Weights of a small audio frame classifier.
Model: moe expert_choice, num experts 8.
Training: muon at rate 0.0093, 7300 steps, batches of 128.
Data: trained on phrases spoken by 400 fixed synthetic voices, 39062 training examples.
Rows from block 3 of a small audio frame classifier, named by matrix and row number. Rows with one number belong to one neuron. Each number is 128 + 24 x the weight over its row's rms, rounded and kept within 0 to 255. All counts start at 0. Numbers have three digits each. After the name is the row's rms in percent of the matrix's.
Before each neuron's rows are labels from the 100 clips, of 14976, where the neuron reaches its highest value: "loudest band" is the band of the loudest frequency at the time of the peak; "top examples" is what is common among them. Only what is clearly more common there than usual is listed. The data: phrases spoken by 400 fixed synthetic voices.
# fc1: first MLP up (model.blocks.3.ff1.fc1.weight, 768x384), inputs 256-383
# fc2: first MLP down (model.blocks.3.ff1.fc2.weight, 384x768, transposed), outputs 256-383

loudest band: 250 to 500 Hz
top examples: /v/; /dʒ/
fc1.525 114:140108153129122117153104152116113078149154109110115114118144137122091115140093075114162125110137165138132137100114150116121142118112111127146140078118126098127105139138130163193137161110140106143119143153134098129174111134150078090096154175142123142111119130186130154155107098108182182143123101159084107147141089144137110117069135171136155151085168134127133092136142178140158140132084
fc2.525 113:147090130111110152123147129108161161130123136138113137158117095152113169131194133111112116146174141148137120131134157088085124082106146094111118113118174111074145099133148136113139146161121117112177132164092121124119137115104191141136144158130129118127087143157138120112115106096088112103158133133127119107119124116124114153139123145104134115198130123141121100169136134120136111133122

loudest band: 500 to 1000 Hz
top examples: reverberation
fc1.727 069:149143149139161149098101154147144106091126114141135108109148124119081142111175149115154144137142173068109158105116097145112122149125139120079158108159128145149135112123124109123143141154111135127161121110114115081116122150109114131111106130124086116104140114110115128167099113145145097129121082134158069143149151124092130116143159117120115082134089184153109158139123151133142107144113
fc2.727 079:142125062119136144141163105163087137156125146098158135092081127102133119148121093123100114150085116107141124083143129131144126124131103105091124153120093083121132105106158118115150107113086158124107118117107107158095156117119165109166162142140179175135129157106093130110140163138139144135076175146128159104148104143147129108134150087127081151100148132110101141138120118150128151152169

loudest band: 500 to 1000 Hz
top examples: reverberation; clipping
fc1.752 122:121118145122089151152126163108119117145114195152120141107117154117117167151133097130121095099141107164155123131194117114155131111128147106094117148119120123170142101142123139135150121132115110117149122147149143167176157114152118159152096169142139124100071121135155105107117148102120140114116124136147128118131177126129057145126148152121154163105127140100120146113115159114140126133117
fc2.752 131:151125099137160159134098153130082142152135141161104124137098146143140151112117155149106126147146123121180167138197089123104117156102119124158125134108142081145138100085155142103127154123161128106102126117116173173170120081103141112098160101115120130125157133152156087159087103114140131108134085161112087126132125131111126150176142137129153139138118143129115101133115152133195134151130

loudest band: 500 to 1000 Hz
top examples: reverberation; /ɔɪ/; text has "coin"
fc1.637 112:105107140143137140142147132079116109102123087119128150116095125132128105123147103101132153112161157106151144171130134121127146090093125128123112092124144139113122146120148160145088158157110110119130137149103108154080124128107140097121146188117125113094117126121122114122102098153107151156148120180109164121138124154127094139145113142117127117136105128101109120110124102118109085157129
fc2.637 107:128114160133128138111115159120110145130134099124142158132126121134136111111140114135136124092164146110147154087141126126139158118158174054082157103148168115153087133095153106155120164142180130126131151142115114118124139149098094132146177123139120187131093155148140098106127096139093129143090122142118127075157143149141116113124132104077089116115133097151113074172138156116120141168119

loudest band: 250 to 500 Hz
top examples: reverberation; child-like voice
fc1.291 060:171112097147124105117143144127097106115137117138115085110168162123152108156185100108140131112129153119112093123154122167151146124143142130130146099151132111100108149143138085134170089122120147103139105158144113127077087188157135174123098162118101095136131128172157153101123143133113097133142154168152138116087099100103096125150163134118094087108119140129117144114104127155131129141157
fc2.291 062:111142116110156118149107130076152147102137152074144187167135110129118111085107173122164110153173094150143132110110139134122109118122081173119141149143137099112106071136100168132112150144155159155077154119135158119146116119143114111147147092126166140112152110105110119113112124137102125131108102096133144157154149146143122105144142128144166159158136134128091133125133114163132111089116

loudest band: 4000 to 8000 Hz
top examples: reverberation; /s/
fc1.652 114:110134080120104147136141140125108090134083152140112130109138127121145107083141121158131130118149145120102111077128097110136099111136102079130102092087154185141156131124126153159145066084089148142159140130117153180133101128139127157062112155117143070150136137137150120158086082110157135111128091149099131107144117121166103150130128132119147151119130128092117132147116158134118100119128
fc2.652 122:161106106141151107126141157132099128103117119105124092134091127172100152090147127134084143098155150148120055112130145156120098158125124135104118138170115147106161086134151129159161134128140148093103154116140114100142112161131145115099126117095128157149120136149150087097169143114153119162115144126113079161114139140137143131121156135147108098111101100114158121128170129117098142119066

loudest band: 250 to 500 Hz
top examples: /n/; text has "learn"
fc1.23 118:097136138121153107140122143135131185096145119168096117171142158122121086125113180159143107116114135143097108153137127137137118171076148135162159125102126114101216129122153088117119124116123136107126124077107131124104093135105105125104110129131114130128180156115123146126114140115127097090139164094153132124125111169158123189115140126112156117150109139115144093144068117133088146076180
fc2.23 125:128149112133180125184141157134132138067158096102172127128156093096128152123088131135120129115118113131111134135159114164150114125113149090116106114167058149100091117151118149102088132131151125108101146126103155130136160106119139121190181128157108113118143124138147134143159151118106120089180131107155142129145100091105117114120127120154104149130164137112116138146129126094153099140121

loudest band: 4000 to 8000 Hz
top examples: /f/; reverberation
fc1.644 102:110129122106117096123150136134123135113161141156113131090128138121138116086154147122092148103107121112118143108164139130145080098100148075100108140117102130142129083121142137110094132121132140104127115108105154153138122110121127137171126156164124148139146123122110131111145130159140121148146115122118104131104087123071168119144103165085106120122149093158130141122152104112133163151102
fc2.644 095:110165144132114127128133079125096102124128095164134147166119160092128104151130121095129099151130143144109104182129159114129098118092131092145101144139150131092099151123147150089144091126180201131111138151067113131083143116099135092168127175175138107112109165128184128132105130115110158110098125099135147136144145115107134123102104161159146129131117140138150156109169122150142102170128

loudest band: 500 to 1000 Hz
top examples: white noise
fc1.10 047:106115138100161175132100137093141145090125109135137136090178078113132101137154175132100131129114144127157087208087133138140139119126137122159156132160115132074116161121125159114122110101132120151131152148127097116132138147134129097061142135130156166153131082113112136134093121102120166137110136134102104170118104126099110133129101112120185162165194106102174121097116086139123128106158
fc2.10 059:135130092148112083143105141167133157119144141103121109103150119124108143150119095110144159112140080131099165142144115137109129129155093148087120126126113131149108113117092077104094133090117112132105108144132129115095110144116133154166143093169173105146099146175153130117131096148148122136155096074071145100118127106168117094091146137110161086163142145138121066121118142122163101185132

loudest band: 250 to 500 Hz
top examples: /w/; /aɪ/; text has "twice"; white noise
fc1.112 134:127106136121156120116104103130137112091139110121128152094138144135112121148117151161112138117079117136132116101128157138110077181095153098142141119135117146137150150152098116157129130129100151174063135155136120130149095139137140119133130141095104126145221177133111111109111103135073143109115161132106120147127118170143137143131134100101140120124109140096132139112125141131121156113151
fc2.112 128:158156142111101165154146154180103120114116055148105152120168128167106122097108087116141152139094131118160140124134115154132091128082129130125125114143131134188080133147150135108121091136171126125158123140130147111171145120136160122129114131136131109113077113107141141088158134143127146109130121136123092143110122070143180173082135084121133117102098107093122129116109136112131077144130

loudest band: 500 to 1000 Hz
top examples: reverberation; child-like voice
fc1.56 091:137151158100097161157155111146047144132123171107088169139149179115129156101153111112125059096135123120155135116128132148113147161150119163119153117122113128119168126180135139128125152123125122167077106142097104088144115138146102097134152101134129123133091124123128148138117115153124102117187212130158148118118122090099141113111123168074123061125171140119128120135138132135117106091120
fc2.56 084:152132119105130132124141096169121137134153098134177123127094141124117117130162120155141150130149118099129112128139113127123074093147123114156139124208109070124157117139153104077100114108142125122137141109134149132163101143103113129088096111119098118142121104124139140122145130099126124117158149162151153116144122135119117181083102083133104153129129169132156131137157119125081122113149

loudest band: 500 to 1000 Hz
top examples: reverberation; child-like voice; /j/
fc1.403 072:110148152144118117115142091135107102090118119152122096111134142147192107093134160142134128094131126129102124157105101172053144106117120108144119131146104167111142151144145130100116119126158090166153155095164145119103142110087133110115115137131112137132102106149129123162132109125149127118112112151114184144142092098146140120172132112122174136170132131131171153112159158087158100117148
fc2.403 067:162112108165151130093120129095064156137132153110105142149150124138100099135150101107082134124135123160072145090152169112145132148110130182134100109174115108118145120126148134166140133148152126134164083076146134147150104145135106152121135086114163115145140143109118153112131119096144104084117119115167106115081126112156146109110123172120150089109104112153165112144129128142109098136159

loudest band: 1000 to 2000 Hz
top examples: /p/
fc1.630 110:103157100163080132092122135166116123112141114135103133133160157083154101128128134187108147084160133117084110132119136124145158165088133113175085194150141125119106126133163102147123156118121090092102120105125158140163133146146115073091109125165148113130146165082130162139116102133126139153157136154112153149157161129115143078128124143104123111120139124150148138148125131084099161135140
fc2.630 112:121135131106143103127162114140081112155060142149097106101125130100127100121106138081119132130120116113181125090138107113132111136129140159128142148148122156096150139139111121110097110110132167118156089131108158147097120117144089161144140116129121098156116180120102080133169141113124089110125143113125075118138155134184103130133145141145131161112100146129167101120152099128118098109126

loudest band: 1000 to 2000 Hz
top examples: /p/; reverberation; mains hum
fc1.534 132:137146089148087147100121116117111153174113144138119121105080159143140137108145126125149170135154119102106152134135134150102159141149111121110115123114127172162135121124138130141111142105123136099116114108187117145145135153133108111098113147152126128110132124123138150135130121151103158138110160137103134156124134131124111119104135094115135152154118090194132130142181156124120166099127
fc2.534 120:158092108103162116125164132166140131114171143134101163141078148106134149147157153195124136122116167159117147123127129116155122138108123124115163084116111109065154123143176114153126100083135129131147107104087136105129217145084152118092146114154099136129155157134121123138131145129157124108126139092137164167099135105163123129129153142129116145127121163124116101128102088108120119135096

loudest band: 250 to 500 Hz
top examples: child-like voice
fc1.412 062:130136107100118121140133141141099105084082118137111148107093147102134148135101131123141105125129164149146080152149112147133144109191131109129116180110146095110127137129146118145155110126129077131137145116137166092095123123161131143156136152177107115096114090135101137182102131083122167134121158089151090120056153110112161145148149114136136119123143128169126167131088132149081141115100
fc2.412 065:180133108153113132124084117120117180114119114125116109143155158125107154153175130115085162116060085129143132141123161206177159081095145111171119104145102096123146119108136155100152138136112152147125151143125113160091122135073143175094134151107140133131147104100135126096155103151103128131100112185081159132193101143095142122116170103108099136101091093111111126139133109099131138143153

loudest band: 500 to 1000 Hz
top examples: reverberation
fc1.206 090:124112123170147147071100139140120078117109124101141163146119142125140099147098095153106123142113134130148146155114163147150172119140148139110129113159149106143111117136133121141106138110148168125101161101153091147104116116121155095143147129151080126139138113111116196100167139129143140119122121126113078104113097104064124135142098126118107120133124137101147129158090119152085091103139
fc2.206 093:102111138135116082127145130094164143135137126169131100129089147157138128107152146069104134124196153141127124132131116100159062152161128125149141121113114107153081114133140161090128111146109154119186123133122138085093134108141119141113091173151127135139125154137128114117113118118111091172155116080104118128140124142158116127128177132130134108107104177114168144102112151105156153132148

loudest band: 500 to 1000 Hz
top examples: reverberation; /ɔ/
fc1.406 063:077116102129141156133138106117107134107147124120120159138148153126089145141143153106162123144134134132093143113125116126112144155123123139101139165125149071123148139148095118122126108111148147142097185115140117107105114169126150138100117139136141130161111116099155126152095100108183101142120129098076078139141084162098124106140120146095159143122139119124119140100096147163108146135144
fc2.406 069:151150101113154119141134118186148120122118182086129061105113098124126153128140141112116152137102125117189134133117148162097140144132161090148091095155116151090119138112130125087148078140141146138124087127092114086115135139139098139121124131131092133128159121132129126120151125134104132117155133138194153138114127124135155149096076132113084115064127121113130174152126144111170111114126

loudest band: 250 to 500 Hz
top examples: child-like voice
fc1.51 075:120117121176072082118134128137134130099068109176200131155142148165134124113125103109142133086132145097122116145128125150146133106136169137130126138174119082134114120102138125130158140105122109105160147115113105147124153181118167156133103151133110130103125119106147106144076107106116166130115126114132106149102133120128105148130126136125107134143155115132172145110157149191114118159141
fc2.51 078:122125135107143138109120108157134152169097104097132140098095129186143112151107122174164140182128150148134184116133139119176104131141144143134181123082144140111131136126158088101098121112138119133089157193100143111141101099134093156164126123151165129103161141144124125125076198122123092104124126132097149117093149169106139105119119116144140140118141119127086128147078113117153121078122

loudest band: 250 to 500 Hz
top examples: reverberation; /ɝ/; pink noise
fc1.487 132:140130114122096134136113141142115125126125146154135170122158063110113086141085089089128109139113158129173145166144118161125186154148119138128144118109142160130133120149126107080131168159126095113124106122139103142147132154153114148104077124169123135153112146110117137129097138115117117152139143153122172167125143167154148150108133101149126146150149148137118167130151170126151135159149
fc2.487 137:166135118129140116116133145125160146127120133133128078133174131129123102135148123147127086149169103136110128137119090107111116159078119117131134106150130128128174169140107136121137125138117155117105128122077121100132122036151146141155101148132134146117139127071154053095164109129129171131109120159139140101126114099122162124114138142133094117122088144132130145167151101143113119101096

loudest band: 500 to 1000 Hz
top examples: reverberation
fc1.723 113:114151129115162096157132154094205106134149124161106134113114145180121107096102131114144113136124131160107114112112143105109140155119128104144082142137129147136107135116130135155186142121102109149130164128150098097152141176147111120128134166150168166135121169138118123107128167133144149112055107130103109117092136156110115124164101122131101169150133120107124156151139137110105118089159
fc2.723 098:134142119101117070119128114135156132114149141153136127136134092098142144148090135095160110113120109129098097072152150132125139156123165167123147133135087146140084124141143091116123100148136095127138122141167118126127128129121158167123155107138139144098152172111135103149132139152139152148152161127133086111088139137084143165106157165159141087109120105121124192147139138124115128116147

loudest band: 500 to 1000 Hz
top examples: reverberation; child-like voice
fc1.532 073:173098159149131150129142136135093104141116143124147136133105170145137114121129093164142120153144139105100160102092098098140110084141150147155123160115137144113130156086159134104105141119101112133107107141182150129129147141115150140119173167138122098133114134118130120108134169131103136132107149104097137135115144081139127133129113134094161111128103101120131136114152114122126119085170
fc2.532 076:140122128151156116103137142110168171075141134179120127107145147140106115138143133082112145121133094121177154161140145095136104166159105132101130116148104141151126090163134133139120117159144098106116134092117122113077116125128117120104081064114125165137135134121126136126145100132169103120136078123102108139138127113140128146151127103129118133130188111131111147146129103122162166145122

loudest band: 4000 to 8000 Hz
top examples: /u/
fc1.222 110:192083098133103107151114087119155124103107145100158131125148122111092139130137140144161126121072137155099111143131139130132082098134150135118164126140121151126096155120155151144094149122135164147170103067146135110084105130132102092147118115101095140137144140154111108124145127145111162115132138134099141126103112159120133139136105081112135106132127150157102135135186130123126116151138
fc2.222 098:135172151141125137093105131112113121197109120123104120110181106076140119170157060127148135132136131116107165112104095155151129202152103122116118099142098158108098128126147124129137085124147114132135164144121108119116172145108182134158167140144119109095110120120132104155097111108156095138138089119137114140133157136064146135132101129108131126091142131091144169132112134127120118121140

loudest band: 500 to 1000 Hz
top examples: reverberation; /ə/; /tʃ/; /ʃ/
fc1.131 064:086150156118144072109130127145102115106107127109148151134130138133111178101139125126145143121141129189137087123097086095143112091136163170133087127129173135157126131168101091154140133108139173132139187134120174137125104170144116165088127150157101101106122125110106139121126102127117092138112158136104124117115129105149110117096102157128126147125135180119120082117134127128149164141108
fc2.131 072:106144152130101161104157153177159129124149136140092111111154104106100098091138159190078127137136153080109125114145125129104128139139168136161153124143119103127124140134162157143104157102136121153144148146103070128126114108122095156145124113140183107109147143133169091134100153150085149116138126113084127092169115141122125154187114114177153124097144146157109165139111144109146081113108

loudest band: 250 to 500 Hz
top examples: muffled (low-pass)
fc1.169 128:139135082123093147114137125134163117156143131112162093083105108112098105122171107146147101131089107144085113126135141144095123107122109140147112117100147112109117110130094125123109118120147119115124099108128056122106129127128174079120113107154107088123102170157121105130169127117148094090145100128145097153146073140140119122073156114096146103075086141111114082114127176137134114125134
fc2.169 146:145123120138054119125133111134117129082147140098129133139109157130118116107115128102121115140152114124122123149166128129152166119080129114096098082115117151134086118125127091116129198101131077147101113142119061151118121147118149113093131103125098138120130127115108126189158137124173129153110120151106118138163093110168132127121102098117130098150115096130122118139164135126116140109135

loudest band: 4000 to 8000 Hz
top examples: reverberation; white noise
fc1.481 117:108130102141150124120101090133122092135133140115112134136127122123168151157139163129118137130142177112132108119121174129137133115107156132078113108152137104126141136105121172109107127146085115167093119137154134114137103116130128114131106150123137094142153149143127127164119151114148129107113102129132126122114160158076127114117129129107098120085132169128169129143147098158134078124084
fc2.481 118:146109141113141135130103099159123108146117131139119167083144108106179155061152104105118139151161147137139144107152158117098116127085134126156102143125117120137121115121143115080099133120117158116174135100118146094067118125105135136115177116136130114122120125118175123177170164140135153142132142124114158134071123106143131127140132127111152123085122145123141110140116111101100120107137

loudest band: 4000 to 8000 Hz
top examples: reverberation; /s/
fc1.381 100:107146120135144154145145151088140127118118116082129130110113129107127103093135124135123146117119132114095117084120118110137174154133112111115179111113112126157154094148095102141074101078118117110144151150111132169117093126137116120161142148155137058136151181172100155082097094125192134110117115144093134101117142179107161130133097114145127107125145121125101115144134113105140090139106
fc2.381 101:103154122137147090142132160119153094108134152081115120114089117158149098102125152139145157134136149125137124133148136156186154156121116128130128129140142135133133156109149116199104109137136117159103086122175120119130146131105130139139137112149120143142090082141139133114110147112134108115168163138110110147146153125144096135117131145112127118131148107128144113164107154117144135168136

loudest band: 250 to 500 Hz
top examples: white noise
fc1.670 075:145134100131202170129158158131101141140123123155107109141113120122123116141096119108143093110141112110124129129154098137127164123163143135149143136163104123096100083124136117120150117133166133133139102107134139110114166103097098129127134145113116149148111095118122122135171153116125108118115132141131127177077109103130111135166120143133162141118150114112121128140124114104177111155146
fc2.670 082:089128178135088124121128110110127122081125157116127147126186149122100194137157156145079151123140154154130120148126146148123090159090119151118088140093151115122122130182119144101116168142123145111151156166135135176145099163185114135117117138146107125125125169125121121137173121141125155107109139076126128087181156130145129136160145121150112113121130119103157141133091102164062127118100

loudest band: 4000 to 8000 Hz
top examples: /f/; reverberation
fc1.734 101:146127127118156132102097087154140122088169122145143115119114124134122160106072113139082122098156130123119139135100139100145095080136091106163136121136116110130135119159115127117115149135144108145120085134064137137124140120135143116141151140103122091135144175116114126187137144147172160117076110149121095131134140093120125132133126144110104097129139155151155127088154166118115128125098
fc2.734 102:109086100148152142158109090115055083144125108146126131088135171123108099107122135134140087144092120139136169151108159125073143107115138128147150111132151104122127129111127116088136103102107158132143128083145171144105136162173098144164144119179167100111152087110131149158141146125124114151136148092136160090130167156145139174108098163114083155103142115141110127097129109130113122116097

loudest band: 500 to 1000 Hz
top examples: reverberation; white noise; pink noise
fc1.372 088:117132106133128126146144152155150153162167114146157145141160123155157134110117137166170118136147110125119110145091103142099109103122124153147110146101130107110132125106132148112119103150164143109119150167143127139143159187159102125114100136140130159101134171153182110169120117113120160120129134144131110136103114088159151089110130140136123111122145175129169140138121120173113119139143
fc2.372 077:095131136127139090110156094103131142176102136143083125137148120120118126129143125107159112115141122122118098135119115155120104153137095147131118085123104141122102159154167104169148128084094117150142097122125122101105116153110116156081085140100145139123162154111111141141116132133115120128116120067162128131160120098085118156135149117156136127128130105102077179106100141101154084125141

loudest band: 500 to 1000 Hz
top examples: reverberation; muffled (low-pass)
fc1.378 061:148175133158146125106086096119144127121094132115138154120086123129138114131105147132105116122106138129126118124150161162087093122127155156124106116171151135111131145135142082143093138098199113136115140154148111132129065073130143108080096112130159114119110138145124133109097128158128127143127098125127089168127141152107154110139132142085122112126128135114117122187131153111148142161088
fc2.378 063:109053149077097130146131134156118120166141102118112128100116095139147126103103117090165169145128131125135127104108096104126147118139139097173124152099131127156156151155107160124179167148112180092130107142140130152159145134152134119166123142124117121121135157147163117138121139100143140098093154101124123112144193090141118123125155122128141135149111136129151154102110118155093125122137

loudest band: 4000 to 8000 Hz
top examples: reverberation; white noise
fc1.193 060:152108104115182132104117122090108157185149121107115104131128125131142156112110105145115091126128152141099100153166146156138128099162124152119166096140112129091102084152130150135119107160107109145137117135161158150119150117129189128098143066083126084134134145126137139112123103127143105125120117154138108098139126179137147119082122134139106136081131132088110157143115125094174092143196
fc2.193 064:116130150129119127156102117179148103102112108144128166109101140119116127146121136123140140096147088122170121113137115095119126114093125051123091138101162123163109135131118121111133159098128153105134105105148138099122096118152099141140062146150142167129135120143141166122161194133108155127159100144143174125143125079122120151154119139123168108093128157162160083147139103161095132131151

loudest band: 250 to 500 Hz
top examples: reverberation
fc1.545 079:138127108138130131124120152134093121153130111134135130157117156127090118129137136131150077117118141117141128074107101096106146120106150194128147117121066127140133153136118119138122086103100132117091121114170142116091187197129102098161122105123140097110119173137144125146136120093110095111151139079125114173140173161144165138125136150115127125114114150107150152120136146160138117097143
fc2.545 085:130117123102163146106120111112120133102091145125136114147128096122138113157104136095109138154112148123104115178107124147146148104126118109113120133118161134115150106051135150138096185119101157114121115172115113131183125137110123135117108126070183136132126079117119132110134147150151159139061131205112148139114104097170108142119120111146141111145107147143168128117154139105136129159093

loudest band: 250 to 500 Hz
top examples: reverberation; /ɔɪ/; text has "point"
fc1.306 111:132135094126132093168109114159126142125108120117106114123150117113142133115165087125145116114119148142102091136130147116129127136140156120126102102105169107123113101132122113110121097140176115126125120105096204065164109128098130141144120120114121142152126169142124064123156181094144088129151158088135113120160125141123118135126162099115116127129094142175149144065092121093132130137134
fc2.306 105:072143101124136084139116123182127146087164107101184135133159150146154124106102141148127122125168119121126114137167141133127139089095120127124093121111136102113116132113132084152093107160165107104127131091126121122116175134138165114105173068146124153125120126134122148140084128099124128187156133137092109105105145167098067119100122183128120131145152114136155103123097122134153128161158

loudest band: 250 to 500 Hz
top examples: /w/; reverberation
fc1.7 076:162147148124120119129159146094095173162116145149124119144083140133104117134144107126086123133106190139111157120139102101154120140159176147107144113112100112123163121139129115093126101121152138117121104110129121100070115121141114103143080159140104130106148101122093147129180118110095141123125131147135110128097089150105188124119149116097167137136122127102102160143140151131134145110151
fc2.7 075:124177144158110138136088108140165108130129112109121147149169144136132144152112118104142123096164102093147115142153130145115128123090100158150144111152141127087126142148163124172095147131124101131124181085132124169150108131107172174138114096133131096129147117162121107075091108133129149124132108120118139107119190049127104167138145132136161146086132113159114099167098118138129111166114

loudest band: 500 to 1000 Hz
top examples: reverberation; clipping
fc1.327 064:061116134143156153147130105134084146096124142131107098149112110162133131106104113137110084115150128132132178146091130148117145104128123169149148122137160131135154117183107112121116132140123183136141099146142105135118135099120131156094151127104141138132123139111131121114126133095065152167098097125128117121140078124139169142116116121127091135098134098159174146130102123113122123160147
fc2.327 065:120108160135090138114124139151149141140109105164126116081134147127138111163155141137119124124127153112161099121108158139151145140140093188125055139130134139117102096107127182207126159126117076131133113098141133207133108110143119129115113161146113125113129156142143111134137135155155148115135115112134131136147176098133138149141142145164147125172120122102113143093128085124138165094113

loudest band: 500 to 1000 Hz
top examples: reverberation
fc1.177 091:138123100112158110112120101115130149130137192153137101134157146110120143122119121105123114120087105151131150156142122168105127125112180119141140114079125098100154139214115168119138091128151127130142124112198116183110166137177147134109111147129162124165164162136161129108106120198085150130173118094125124139101169176143128120157135116151123145127109110152131106161124143127132165134108
fc2.177 086:127114072141109092125111129126117113137088094136129128125140143155093121134158163120109136147130106120146116116093118150121119148094130096128111142151137151149156093105172102141119153097162136114099112146143140143200147110099127127127110138112094136143119114153155123086106134119171139094129130150122110146123120057158110132164115163080126132159121143116150167120118106154131104098130

loudest band: 250 to 500 Hz
top examples: fast speaker
fc1.516 110:184090137105114168106140167105103101074137134114123156152159151105132126138125121104158131138156095127149092115124166136099137154120112166154125128130158128128160143142163078143117157136130168147137100135155137126114105143118127106171133136080103119105150128102126135171115105141107148131079115164150143107113151131109138109109138102159145099135181130108150126138118140123096118087122
fc2.516 100:154103131151134106141119153122138140115115117141147096127163156111118164146146097096097159162111160132111106127137166138104108115182125118113171188118085130097146109138129133133143131129111077129165129148136130121156106157117081138073159183127146123128122113138151128142149117138141094125094148129067136130132139131092144127130134124143119133163149161156103139148110107134175109131125

loudest band: 4000 to 8000 Hz
top examples: /s/
fc1.522 079:105101110092089067099125097132125166116141127086093143115148095087148089135128118119143146110149112106153121145121165134109119133147106137151138142138156150134147113129098122145120123122131111131089155127137142120115102137120133120127106153080131156135109142129058129137173150122211138106139138076139133135108125105146096139132112138119080143137132133124101142145067164137082137146141
fc2.522 081:126140153085131103144123164127100109179142179104090132127084115162135186109156118105125148094092123149086111152115123143121136108121147141162123165158093109159127147143163115171094127122102128135156072139133145138086110130116127118109128151134134131134117104114140120153146140121123116117151107136140127149161157166147111126134137111119080141122134149151145122130165124101103110129068

loudest band: 250 to 500 Hz
top examples: mains hum
fc1.69 107:138113130162161154067101159155141149097090145148112121162128137159070145131109090132137121113140124090114154144133147142132100112108141169129138189169118125126130161098147132124094100162110141104114120051160110102110138095155133100117133071130128084136134140127135115125115057089104124125165090115102162068111134127145105120119120111138115138088113074105158157140138121113165150113130
fc2.69 101:103158100113057124115158080130141149145081136074151108104148129141151135092154133139139089145140146127113168138126125093142131116111137149167134135131078120130097147126109106070108123126090155120144119149124148138131093154074124182115121101125169125101126100151140084132114149105160140089125128127116184151135130071136115148134140121162155166117207180108111111141120133137126118104202

loudest band: 4000 to 8000 Hz
top examples: /s/
fc1.392 062:158148126158094099093140154137115131116099112167135099111156127114174124149130116106127153131144070150126125131142090146096136123103141107114136134150142121117105106117137105123115104107132094144104167166132157136138087118134111125133122100063091112139147084123094146128134142104126129138125136161105100157102135102129127117151146089146155158137119108127136131110074149111127111139130
fc2.392 066:128111089131112128205088073089134109152139123106119162156145142121129100123145145142107144133167163128166172088136121149167090175134155127159117146164127109161144149167117157111136123163146129132164113145133156116112092148102161148121127106150108128148161122130143079114142149117113123149154140101127149113148116176112132116128117094125129129103123131143114129144131108128107107153148